From a checkpoint of a small masked image model: 32-pixel images, encoder patch size [4, 4].
Rows from block 0 of the decoder of a small masked image model, named by matrix and row number. Rows with one number belong to one neuron. Each number is 128 + 32 x the weight over its row's rms, rounded and kept within 0 to 255. All counts start at 0. Numbers have three digits each. After the name is the row's rms in percent of the matrix's.
After each neuron's rows are labels from the 100 images, of 14976, where the neuron reaches its largest size: "top examples" is what is common among them. Only what is clearly more common there than usual is listed. The data: pixel-art sprites of 400 made-up characters on tiled backdrops. In brackets: how many of the 100.
# gate: MLP gate (decoder.0.mlp.gate.weight, 512x192), inputs 128-191
# fc1: MLP up (decoder.0.mlp.fc1.weight, 512x192), inputs 128-191
# fc2: MLP down (decoder.0.mlp.fc2.weight, 192x512, transposed), outputs 128-191

gate.154 110:103121142149135131117156102109177117172113124135146119043129093158131165151158149127147157064115110165114150196166105151182124096130188164159120153124130124118110105193175110100158138143138204
fc1.154 074:170079134183106098191122111080125122119123136133129198057150121081139172142076091075091136114140122167177119180195193135168139096158100101113146111108156114145066140135145081175128091097124127
fc2.154 099:106092184106088112115139076166182106070194185152133112142142133146155122148093106143135127141111086141157164137139136104138170091116131108147167126052135102124099143171084151118140106127091099
top examples: upper right (54); orange (25)

gate.247 131:133175129152150080179146153170155155123147170096124120075089101134133130195143114151132132124118108120131150104138119171138099124125129116134142190089135150105077131150161155185153139141134142
fc1.247 129:150141128152127105171178058120096141163110155132103116096099147118156158098147144112132140119105084129156131112151155133150125119136120162126124126127129195145104130191141111151159115093125143
fc2.247 122:150171140124135093108099124135120103113173149130113162115140116155102121130166130168077139146119099151146158136131108108108166134121124093063165124088215097134080171095151127125092078112115069
top examples: lower left (67)

gate.76 047:097114157156161135172156178101097130145173133180168134111134118155172134159167092090061131131073085107143140130077177109151099161178089106154166140104111098098155166086158162098129170119155117
fc1.76 058:120133146172136109140106092142066159110107072085205176175070105122094075151103125166136145139102115091099106109122150170140109156119114111144150183085124111147122150145172157169081133149132142
fc2.76 041:117157130146128170146088100095085091108115111086077093154177158146163126122150154151136170081152074143144118168120086130080088151175076088123074119189131070143140076132083114168183173083077147
top examples: lower right (59); orange (32)

gate.164 089:136137088170135103118132195140134074159155129142107141104110087145053112131076094141149090071124114153116132128138138174184169127107055115078153150193143118130093105170077113112129207069050162
fc1.164 068:089107172127083145135120139131135169190108125131172118132166132170092130152171192132160141163138149123088074074139154118158162196103090052088073189186195152124126131125100103138139183146077193
fc2.164 076:105123130162106111179152094123089102051177120148160094136122132099147134167102112110119106109105132149108148170159120100158155148175159119140122081190105118111139159095072087129149089181140097
top examples: lower right (76); white (42)

gate.232 124:142104205149157144114115154053197083106171163127109138100165102130102159061107169082132109189177119095116129125097067103146183084205095145116112132122158055106156102125097177079148156129087157
fc1.232 086:117162203084157151095092093064166106106167156096125137132159114203096180120077142088076086113138085174117087183138071107165128108131121147141126173053144076125135101141109114117134149157140163
fc2.232 105:149119110137123152157158160113104110130134226077147128128064116099133146141110152120144088118140092145107126168085096165152116134156098196100167159091086138173126117074169165143111131091108169
top examples: large (86); lower right (57); teal (30); colour: green (30)

gate.175 090:107121145140096128137136146162139071155129141163219189184152197137204099164152118124155130127161106131127114165142122107137144128117114146143162179089078121116132159126101101132138134123114101
fc1.175 083:066151109140186162185131149095138132139204153135165159123144083093072052119135163112107171136070168130156189173186132155098110136171127088098098149124121115125120111070185104055067155162133112
fc2.175 084:107134094139112116128150105089143092144152088088059107102190108130140115145112124110150133146067169124108135137174170133092135130083119153120109142129137175184189115170104169184196138101120135
top examples: large (74); upper left (63); red (46); colour: black (32)

gate.152 125:078151182141165088091116161114141139156124128113118123106113142119120152085184114120156155072176146142146073142099130091121146124104147159099125112142141202118113174091106111135113182127152134
fc1.152 083:100166125152147146094110145102161175093098159114136043120110080126150157073154113149112142134109141136130098110148115068082122102104141165145100147118058142104099145136107134106176097138137191
fc2.152 106:166158163116127143101106048191157134131146175104125134159142147120137121120159154134145112117105090124120093195186101117129105170130134153153165119141088149172182127121099150118184133138145115
top examples: yellow (26)

gate.51 103:148128132103128149119172143118127170114128115133048110113155131145180170124163143118139179120118072145120127066138097098122151084128149130203146078113098153142122056150136104118155114116123109
fc1.51 083:092140163090093119095111077128166018200147161116217133075111088145094138121148100093134125156106133127146109162119121168082113092119132113090085137112141120132142153119195111131145117120128131
fc2.51 084:099140136124130093108183172126176148124066137079134193169129098137093145125175128086068199089086105132152120139115124134085142177123161179129118115169135193111123151152130163092163097176155103
top examples: red (85)

gate.438 118:121054178155166167118086154092158109090120198112184169115109110131148153131105176150128136170154134150109104093114093121115096121127111152143138136138110128161118113195176127090173145166134157
fc1.438 107:099124132126161114144108142103154116090137152121174155137083146179200163133106138089113158118182165156173108106135108163127149115151059075157157108097114085086077182177153136115184122165123138
fc2.438 112:145208176150144154112140161112108108170134157130102171092181137104110090172110138100113141162095138131139090114114204098134122131142053161145131095069107124177156109157109134103179133134100083
top examples: white (28); yellow (27)

gate.286 052:098103107099118091147145092105101107115123109161103069068121116146118115193144095180128076113111087092092148155133146134142136125080131166170079092164167152116147144057074174076098116157156124
fc1.286 058:106150093108076129144082121109165177176139135123115090126124109167091155184091142087121138111151174127128167224140119113102156179123100173085101102136112119112080170119094078122109148070115091
fc2.286 051:106151152083025087125081154126126103120093123103163098151117179137166106110123167150178201163089117086171121121159046097168091138093156192141088192091103100157121138143111081112169079186110140
top examples: upper right (56)

gate.87 129:118172138092143149100139129084133095118105137134167136191124150085112109145114137122108136139114135122172129102070139076116132122117088109070146090113164131113125096155155131074122041114105069
fc1.87 153:094155142139160106098121169092159162154131184090207244215131160102173108143118100151105136102093129135165144112119139123157138115169074097147161138115114129131119134151125135136128122103169101
fc2.87 130:130150123183134205150106137143165117158152122113149139182172160104087147159096128136195091107137089080177179188156122108136116102104131155099126139122057128156099123192093093101110115167127126
top examples: large (100); upper right (58)

gate.64 107:181176123104091106109115089132085111155120149116078145108107132110107149100151129117109164110134176120183137103160150098114129126143059145142092159179113123158119131130158119144122105112114130
fc1.64 094:120142139089092154141118084159074133134147091149136121093107105122147118125159117168079082147130201102132104116163133068158114145150117127135062151186052142192128132152156160164130104136140106
fc2.64 111:141178105146123156191166128152076165123134159088138138120142102109155129092078142171102076113102089115138120137130077160075141165144135106066134151128105178112105115150165140197093075139133125
top examples: lower left (84); blue (29)

gate.376 092:155166140168135184076161092133157173141148139157196227185189137129212162175141131144094130168105144075126120136165118057161135062206118125142104111096147076111113080110178178120169108169109106
fc1.376 078:105168091177162146072148079167076136102129140100191182097132133128173150133137125123081156154047133088099105137139157124166129096170146159163140125060117114108123115142107146090130103099141093
fc2.376 090:179162115132086112174066129150118150065157107112146160152156121134097175080123139135128130076141095072152184210153092201144083124106194162134129113097107122143131120069103122156134116126141180
top examples: large (97); upper left (72); green (26)

gate.468 094:109057122164116104171102105143163110124125120139144149114167087166150142126091115049137145120158113147059137092171118139157240148100144136121150148082167057109115162098111169088093142088082117
fc1.468 069:123103184125083082135098169146114173151132109136136161137139084123134096087113120055110110166147129205157152144170154088143218121176133139116154176139097070144134153116141108081134199137139118
fc2.468 088:115128122066150085111121138131132144086147095189178124157077121132134185150126089125119104068107126092123088133101095138129147163154090096104200105171154168081120158122157118055180096111110117
top examples: red (30); black (25)

gate.419 093:126176136152147104115148175172079096068129092031121103126107159077106121178093112166091124118121080142134139093090164152116096153048147130114094097128100134082157126062106134114057171145057126
fc1.419 069:070155165100096114092143181170155139113168105031089115061132132135146133133091115178177161043096093185166152173123142124127090127064111114123105107068161148121132087116190132141126155132074102
fc2.419 079:087140156124185183153053151076150112078180122174076124110156148085111111158100151184096074136099126091106093136113098116147116130073131088151110113111078138157131136144137128156143146163113096
top examples: upper left (55); white (49)

gate.429 126:129130118137185117115106141077100180123180117138165144077043021083064073080117118114060078129141158127132165089118116130139113180114153158088086121083167101128126135108157147115119160155107131
fc1.429 115:131137151088089079128123136175150138212106145126069169163142206157169146206183085181131147139108144148088120175086160134107120091124041099144132165146123134130103167146108138150126086111173145
fc2.429 121:105106137166098135193132134104101163133103109149175113122169127102198189139164102156136148086132151118121114143113071119109115108110098083095104051141149166156090097116120102213160144150131152
top examples: lower right (58); black (46)

gate.19 054:119087093083108137113171077089171153162172080135055155102111128115151099173152113113101147099122086184140123143145103131090115126082069108123091115152156171080133170068125129127141125172180118
fc1.19 059:218187080142117134157154078075085175105120151076097118128143143148109129133087131092175135137084147090154141156128107182121146132106074104096106126072127153090139179157096119195191106152125181
fc2.19 053:135139135155111113136132128087158092117110137099221080133159110112121187091121143133119133040160145133080176123100088108091144116094102097108110083129084105036125098128132123126209149139083067
top examples: teal (39); white (35)

gate.226 106:162110107181108073140126133126131124139178130184215128147194134121115128160148120185111174115143106125104064110119113205122126114152130160165106100129176118169084101161044162082111152162148204
fc1.226 097:116137111099097130093127114098133123103089107128019044088107087154076142072129123088115109171177156104141179089135146083129158127119077127115123139151104096102173160066210124123148145087078070
fc2.226 106:059119117139175082146188110117122122123077138118071134125139113142132167102133105117092109110113058089156139059123107131106130142148182107190142169125095140089099127115110068102144093109130129
top examples: yellow (26)

gate.390 123:170123125161152172108155142135138127091161143141124117081125070115174103136113161091137122122110148091113093138151072136100185146148173192122112115081146147116094151156139115070157156067102173
fc1.390 129:071106131145072104160092102115140121157063118150078107137146168125146085092162095141133134192119168136162122123065133130126151141090076088159155133150132128131162122102109124157068058166143114
fc2.390 129:160131147151133104134164114067126182095077109148090168118047094154174108088148105089107158139172122093086153139098079137104096119072132106141085146095124111030122125092146105164130122123098142
top examples: white (57)

gate.166 106:089073121117126111106123115116157146133106132178202182108165119103167114121116167133107135089115150125098115067174121093157097161182134177128140153137145146135129089098121148103139156149091165
fc1.166 118:168133130164122163112138152179114131147158091119096079120110133142122085121149108149110084153149145124170161169098090121093136086061126083130104098107108112120136155124156099208134096147148063
fc2.166 114:131156170127125129185109115156116142153170142090105119096145144117073140090146069123126142144161149146205103100183124129115125106129113048092147152114138110108131126091100137176090112179133143
top examples: orange (48); yellow (25)

gate.7 050:164129128135140082127094064193161144163169105124118161148093089135115120096123119091177086123128128110117101116166073141093104161196111090088181097166099096079095123113147143182136132124151175
fc1.7 055:110123142116118178129183144178127187132137093147087080152130122136127176175111207156151187124062148146135123183098134110179136108106104149094077169159112161159124151166132099141152157119105134
fc2.7 051:146114160164160145155148129128084068115138176110165161149177123093161200113143120137085105076091155158157130147162140096077129095107136120043155107151147093127161138105164148156112124126080063
top examples: upper right (89); white (44)

gate.285 086:137026066132140103167156153094147166082165099151174150118117171149137153132100157135125099153110100123165154117149177115153112137159136152160109099111112153206187085130153177118161134142092141
fc1.285 074:097072063161132152154138131160147151129125148147119133185142124170098159138135099106096103183186126126139100115141153131175113121145098172148074122140143132199141096107111172069155102122076178
fc2.285 080:144140133155146129113121075103150095095124092108141079140151119163110184108104131191124119135140128160125122117120146074146107116101161144109130116099121109111154090121105124116078178122143156
top examples: teal (27)

gate.78 057:099100129115136139123103116079116122125112117127120051139123186140091100088103171131203172083113127052153120113126131115089175090097084095160115107143078136163155105145092050121136132093123158
fc1.78 059:103114155152103113133112138103161133113110162074069117115144097137142132081149131092128144129150137122134096175153133104139183177129142180108099140128167159085157152122087087184067222093142138
fc2.78 050:099129132123118169134105151107117145084119139113115163147152079126126142192096166129084156140128104151151150108141163128093134108147143141151073109113168166129149119121093114070080150130112104
top examples: black (27)

gate.43 077:093128155109102180133110117115077112127121106147158098096161108131146078128145071156063078131153096142139127171091126058102072102158096129107160167125096097170151172139097089077106138147082129
fc1.43 058:129140138151094112128139082118198168101127177081137136109068143110139128177104135150190138101122143092057133062128172175118108128142136151189132111124102099106081076146157100049176176098180111
fc2.43 087:125121154102141115084166047103085181084132172062128109178143172102193058141169119124175151192080098196093106118156163141153113130097169108226109167142162113084129130148128130121140121129103156
top examples: red (28)

gate.319 046:094151108157156103179159090088114095132151088140111093151166119185163180172167126087076185103092115127082100121114145105104125114133089160169168156088153133086108133152171086123077146092112172
fc1.319 052:132113113125077181112125137111164094088096144078110081142189142182173139133132094173170138124127133124091088067101112105086100140103177086131127177151120068133134148105141117069170096095130075
fc2.319 040:139100061075153086070130084159060205166159093167102136159086167041083118120103124126122120189091108149151129104186121119162162173170136105146154127110123135096097123082085147108124145147169121
top examples: upper right (57); blue (34); teal (33)

gate.6 106:183141124142141119092091175178121157150144100102105122155098133157146092104184068121089097125115181128108125141105111036098141173120181174132113129099085123160188137170122126148129055164135079
fc1.6 120:131132131133083140124152087099117131125103098148176122142181118160125184092133082112113152169043109166127147191077103113133149134143085160108125081195130094126135132131070127107164140171130094
fc2.6 121:186150175081110139112109090123176103080142141176106152136109144145088101132155112122148169090134151154164131112129159143136084124154118119164086169158103101148151101075144165174099110086129151
top examples: white (78); large (70)

gate.155 098:138136155169166100091153179156135150123157135146111104139110154062142109166180121158155119084147131114165110089148061127107109116119151155051150080136163174100090203157083118135113095099121101
fc1.155 126:105135145155125130094166158139103121161163126124115138112097112150133125158161137129189110091161120173086114082122091138151178089139113155042151145132171176110116152171057142122139163105166168
fc2.155 129:103087077162137161114140130187086123107142095145073070167123096121117129117110143111119182105070152163102111188134046228177116164096188115125091134193046111153108141127087166083164124176149162
top examples: grey (33); orange (27)

gate.162 117:105139091141129076092118152154155166142169080150075113108165232236175131104183113155142124093120133105173128064121104139148138167126146165111134108131137177125115173160071160128055138119109143
fc1.162 137:127137187101131101148110124097141097114148197102121115123117100077113100212101170158091137125128076156095102158100171138104121166089132113107111098129132087172137068183154026087097095139175168
fc2.162 122:168136169121083094129123148120153171068100111137159138126029147054080039098126095119144113107144190112104173140091094118104150107131145121147155133157132166156106078138174140125078131124157137
top examples: upper left (53); red (43)

gate.335 109:167137149145077093104103085171107127085157106127152136125197124190166117064103100114138103047130155105194133132173093136179132142155134146118130072104099088146164121070102154105114155133118120
fc1.335 098:118148134102137110124080111104157087151109130138127141124002111097161107132135112155078134193184106142086163108128151164097129120152126102129150145137131179130114146111120165170147181101217129
fc2.335 112:148080179141086170195126112091074154097085159151080166143089109131104078181137146167136166140172103087089090132096128101186178090094084089094100187095103138152130154131134071118112183092085089
top examples: black (97); upper left (53)

gate.502 132:106138153150164136137154177094076122062129161177175160105123104122145119164168128138130202069143134180127145158153114114161123156112114148104158166146063113051085157150176141130088160141146155
fc1.502 149:142153170164125114109146201124114128106170094128155137087103114155142167135134140143144149117167143166107156139133119107166138167121118123138151201165128121078088172144133180106152162159142117
fc2.502 117:158133138094150128114100130163117171076167177146146077133110158148100150149124179192092103100142137160160081162150110035139129112101135113122124113140136115139143144094069161118092113090093087
top examples: black (32); red (30)

gate.359 052:094131113096087115109150152145125126185137074103098166132107100170158095141170107114132120072119174162163100087072157181122085080082088124134088098125116125118091161082108156092048182144157119
fc1.359 050:160126139123152157142169162165122119122116115124145119159174185074147097165103176177149151143110132102141136131099154142115101140120121129152160105130120115153163119182159150164165094075156102
fc2.359 049:091087174162162162121093082133185086157146145121098108140134140158066139089109120164118058134129131088120155122141166115083062156162069109165181057122155125132157095093161125185144139125134126
top examples: orange (27)

gate.344 067:119155076147091119129086076190141147140133119145149174076156126166158142111113135136195083137124123142088106127172129134155169139139132164134175140140108110100154157156098121069064112133147144
fc1.344 062:173170130143117109136153152134127096176107092120216175111168099095110136135125098111088165129106077143113139114160120180106137099174108156109126202112111087109196107178147120132153133147168141
fc2.344 058:155140158140129137169107146100166152116157089126168062124124123184169164210116104138142164038126148168135111148129138121150118178159106133175162115169148114102146164106131105095167090073141111
top examples: black (26)

gate.391 097:147121163139119173182107088207140155157125124136192149134104082162091099166135084122066139081130119180155092148135129109208118136113089115157141109109110179111105150164165147155152128160105123
fc1.391 087:113143139099163155062089190154113103105127141159060141117090150089120166109133117138137101152194156123158120144134144169090137117171126130109081122120119058065094140169118126123107193110125055
fc2.391 091:120166114146139106171091121146130122130107068119183077157069124161130093115104135145172141098153199139128146098162186129128126102088102162181072095125143084113144197183149077108156140130168161
top examples: black (61); upper left (54)

gate.434 109:168165084102127132123153062107144141104124107170120133132099179112177160130124095100110084134120130062137103115194122163067126129184095124113147136138159138164174180118118095077152129120156108
fc1.434 104:102132107160158113114128154162141144096206161116162095091076113096126125166065116141173104198144115147070125130123110127205131097088088161162147110124132133158101066133087151163147181109090105
fc2.434 104:112102120123128119118133125144144154127199109119177172059117101090164131119059163157062138111123143192180183130191100163108117177082115124139105188096146165151135158136105196150081132163116121
top examples: lower left (57); white (55)

gate.400 124:107172147129163135106094096155146093116090081159124152121128137125161067128145055150068122149116159153153155139205112132165137161177083151146146097132090098147173123101153164146156120173135097
fc1.400 143:148126122117121082189094169080100107071206126153076139159133155138120141150110148058083081107111108116138116131182145132104095135120100121132067108110142056115116092067197162140152156167119115
fc2.400 119:177121141168156159153114085077122142154140102103102106138199124149124113107126158094147132154150074114083092144119150087091197102142115113136149092112114053115184139143135173158117071082053101
top examples: large (97)

gate.182 089:088058099124135129129119163152188087106114116155129133067103138156175145095148103082144144162150075132134119107189118115122107164103159164191191135146181125101130119157104182157131120147120127
fc1.182 088:144059123118088139174109139162147065139121143105114146108133123131192136085131147088163055147092085162049158074165161079203122146074217151148113099128150111185166143127059162145119142141159154
fc2.182 109:117093148090081090128061109105114128092096105116144094136191135149134148142076106120122146166159135052159141096180116092177151170153133151099065112123159104122072118079180152120143078157098106
top examples: red (30)

gate.88 103:059102099110156086133149146157142138097112119080139147124194187187170179064167142137149085136112179151119119059115039176149094125109120137151103156124135150141123145128106150139128149176098156
fc1.88 105:081117097132126123095102123137141172123068159094122161094149134131130142035158121134133128093134159102093088036125118140100114139104091111121103111140102115149121126097088155131088080129095183
fc2.88 137:084152099127099138131143090156113161157206115079161149133138189113153141136135159132045138146115087085128134176142147080091098132166111150073098124117123129171130147078181165171214133129112098
top examples: lower left (76)

gate.98 089:144135155105098145073126149166121151103180101171139139105178134079130134126128073183088129093169132129103091140173087090162164109170130130166166102117111137177100160120140108150144148102134086
fc1.98 089:203113164106111168133158111140142104183148095171110160009169146135109175098124134143106123153148091129149149145153135104178141108114148107175126117151128153157079173151134116129126118104157121
fc2.98 096:114116136186113043071091152121106124138119140140152156135069126106161197109127096185164103136135141140114092130115147141119129129074116080090163170150185154108169127120139046140151077138100102
top examples: lower right (70); red (34); black (31)

gate.331 062:153137131106150159149117142124095176176088142106138153172193115084139090108117101146178097134107128128122150094152146113116145177151075103153129097138143103135084156114157163077085068093118135
fc1.331 064:085114135100139152161071137108080150093091161138171108142137122180125152193140119043082158089075158079089171129125092135148096146154066138193146130134120151129128112098131138145149145145062102
fc2.331 057:068192054138107132113081145105093167130116082114175087138141116124118108117180133126182119100071133147170108166119179149180100112101159108153092094099186127141105161093037108063093112090126104
top examples: teal (26)

gate.38 071:111118086154120156139186155099114137077122115168096161117114104146124090112042096153083113161106106111176118124129114092143112061123072075103148130130138099206129133147111201102085099106114127
fc1.38 063:129161095087162171138179124153106059158164099096093166133136154123104120107138074112136112075162106204106184095131137099176144107133152149121173149112124172149132116165144105116107133113084122
fc2.38 071:075112164159119075167172133111103077179177169146192141094160117122098176091176126111185068081147167120117134168097092139108130167139098205135116173190160115109121088120153136128123163147097070
top examples: black (31)

gate.494 137:213158180141153137121150103096159087100138156087118119102146101146103101144146138128162152091107126163197072180128099116068097131098150179071131152123105103151119122147161101045136105142165126
fc1.494 145:079156096075070132150112112148085140147165089095121177174079196154112097178110127116135126136157066110095115154139172107188104138135100103167139148132138095152123119145145105218098132135163076
fc2.494 126:170094136148085105190127101032159109097071098130146181069142141106134160088135127080123164179087167146043136126129113104115098150101125172117075209154141113081145128149160134131151092071139144
top examples: white (45)

gate.159 054:146144128151147097156115109127118118149169159084117133179125082093126178130183148080143104096116170080107112194089131139157109139155081110084113134193084131156156082115083128117161090080128146
fc1.159 058:149154057097108174149158161104188131147039204194112130128091136124161136128150120081111143189140128161076139150078144128105090148126100131155093187169165100141154155129120171139159150119124100
fc2.159 044:110169067118137130130085107160157181160175119097131095115142125153139150113143102057106097162117132136159131147127187082076167099082170143153082149170126148143191166108124107100089147083148195
top examples: white (26)

gate.188 046:124112066175166136087075121149052154086159173117051121113149090160147125111108148151155090086085158087177074176116146114086150095120143165102156140121172081094053103130107127145091135136147197
fc1.188 059:086180106165127131157151128161104160180124119154100130192179155111162133132105082147101190127133119107134136169117148163114093146118017076143156109091160105162128143104128102089109084149175109
fc2.188 045:183143148099114131067086159136130171100158145162198069115076118038142154101107156140109128159129115159138091091135112064142164181110175161103166149132141073130122173093146174108194125143183145
top examples: green (31)

gate.413 049:113125139145125114086113100170192155158132160121073147165086116128105153151183134123112103178085112089094104113109147092144140148056143110127094148129180091095134112127104128121138113172171161
fc1.413 061:133159083171161167047098123105107084131108136096126117112167145147079095155057146111091119122195168085106091138076122090116147133119086133184133119121150147119167116155155163166168130138130103
fc2.413 049:163131145122124123163160158156200082136094106139146125152174125162149155088127107126119094178139169156123182127186137111148155130130144151162124161141102134119124104133144201102081131152146120
top examples: upper left (66); red (40)

gate.477 104:096144152122138124175115078099173119191132128142122140143139144114119095173112144148156126105175239144105101129144103102119191158170091108157110125153106156124101160151164092114150112211145113
fc1.477 142:079118120103113130095076135087174047160044111122100124146137115129082096141121131169157150128137143138079142116088155154110140145086132081140137134113123105116133177156167105146183123118123114
fc2.477 116:133094137080080174142124095168121159161039106157161142070126126159165078135130084067149126127129100142145075179166123119086104182123168173104078119110109150098106102167183112081137130166087159
top examples: pink (84)

gate.266 114:136071132098071101140116139094089176124131114133085219088150123176189183131147149114125122150159112076084119170222121089181092124195133090104097111144130162099137173157174201136143125128154100
fc1.266 111:135082130093154137116170192133076186109149120054170156103112153165161131191119129188179073151131098102062109106133050153122098133105098096143088145149095180130144153122140163178146143082134163
fc2.266 132:097120118148123130154070168176096095085098125123128110107161143120126141086139082081093187164109078080161127141157087168118146094086129126073175106140120101122095118146145101118172118141110175
top examples: upper left (56); white (51)

gate.511 067:170132108113173149136136121154103128075105119136125078085087115106148110151122087193141119137062181100167108080146186128072091144098120169103106113100096153087066134122096115123108151137167146
fc1.511 061:187154143121130141177105184095160127113074105135110166107218111158146103072178136067087157161137127070103176141139073099142151147126144112098120086116084118116101200114150147143096094135142123
fc2.511 061:115167125117079102085107120092124049078076182123120112147121070145111143090124112081121135134054137134135128116091118111094145166123171167109134171159140118116102145133065107136168127144196154
top examples: pink (28)

gate.296 123:149177084150111146146138122193135134181053152126141110033127146117202158156097129162124097126112161176118174132136149143094151169146129129147168112151094162107058117227135096132156059061079130
fc1.296 093:169125102189140131094165130146110037130088143137166134057095118092144109112097146120134086152131136079089150121126089168165171084164137195101155112128123147111097123179078126151100114113120078
fc2.296 103:133120166129119133110082137128131156114114163096115104096109184153154148125161102123143093160082168128153091127129114146133111134142080106177100064177059133125148133096149111085149118142112164
top examples: pink (39); orange (33)

gate.349 101:137137111115171088083064162152115119157070144122129116145105162100108100148130149136162133069168147202106065130147109109156142135123054119155162145150103094113099122205124110114126136116133191
fc1.349 163:111130187071103141128162112136111152139161113098117032113096108074013129072084128141109170176131126093141101146092117141117163076099123103186120163106097051123102094152083135118174105160133134
fc2.349 105:101155114148128135157087145133124137123131098084149097120079118058159174044125109074180131133135143135128108168114122105074065122123132155140145110123222137120167109099110089209135128136160154
top examples: red (34)

gate.255 088:153115151094132138140088126088128077138109183143196099084126120105074156112110133172121145143147112123131113192132131131087081083168165102151119163127118127138115095134100089084205122124114153
fc1.255 119:109161133129125150166088129084147087131148154142108064116074124128105113122136110133115078154145111101155152160177136130088134133126116144105062073131127132161136152096146102103138101122098139
fc2.255 104:131097126148172166255148117140105124131133152113110166093140098155139129139179096084149070126095135115077158091126143204106102149127145159100147191103127150133059120134137128132101136086135113
top examples: grey (69)

gate.48 104:115143153151118093112141200099128106106169108160203160165147093174078087122087128145135145086184139129108182159168098100172147164120152154171097148130130163067177185127075149148135168156110126
fc1.48 112:147108144162127151157176197063117083111161142150183129059107130145116087146138187095122102070121136096146162152153114156184154148097166128108116183132092161094104164171089060098114167093093078
fc2.48 129:100098127118112147112085185206098141176183120132152099150176135142076162087172073153108077131159098181131115139087107134156156139102154094104194132197130104136147118088139081070112123124168176
top examples: black (29); red (26)

gate.230 095:194127129115141151141146108127111098146169133121098125124184094117109153168103148107179152153123111125161126193074069112112156110162160143111099151178140114169128101120097123079127115102117146
fc1.230 087:097144133099083078127070155104170168145100089137097142151105127171142133099165122136065110097131133063084166118137172171120072114107113140138109128080128116081131133089094162123137104161139109
fc2.230 098:175119155153093147127126101129165136103113150213089169090063086116153114102116110053124135165114138144101131141146113170171125099123125170134117158158132115124154190108063147149091107100120169
top examples: yellow (25)

gate.9 135:100196102191144121047152135089086141134154151161170159150162132055119099152117171181166130125087111139111141120094130144103127176121091133140106124193153123121101150239142164149140108138144135
fc1.9 137:129169141129176139102103067137143143094125101179047123147118146136063150083111085111072101150123103086111125080149088067111156109152139127169116103115135140110189139104100171069157138093138105
fc2.9 117:111146123178175086107096087130111155194102121057161135087143055099177160148100099083096132086110065151068170140106094151111096103139091139117171157108056128077108136088201160081157109089113142
top examples: upper right (65); yellow (30)

gate.59 113:164120109109093150127131046130109125145069086131095089120131145193141110132178149093153171143071153145139166097129178114185143170078148112141106117192120173101108148073145116137133079202125152
fc1.59 134:127105113141169120101151110163118156130101134121169166110080110095141151067097163067136116123116140096171142101219110121114089139145166092103064121126158143099178147190149125143152111117120127
fc2.59 128:165139151171084103178156121138109202114108103082161166150104096155146168128082125121128170091133128180156061131158148179135160079120129104109128136106129138142125125149109117141129102172104106
top examples: red (32); black (26)

gate.403 085:149190115149121186104122142147028135112140093088159160132129150119151136088135115158132164106162105114143103102111144113132175102104134104130163141092127079094133192104111088097075129075116125
fc1.403 069:125133135140104150118117117127126123138127109122091128147144107163116126177111138114095109145145114071100118162106112119129113093097189090112103136143108137124143134072107131139121091132100141
fc2.403 079:088148149140163192143143117161107091124126107174184129186123110134123148147162168097099150105147198122101110163138144128123098170137127077084104040140180151140124122127175152162087119093130144
top examples: green (28)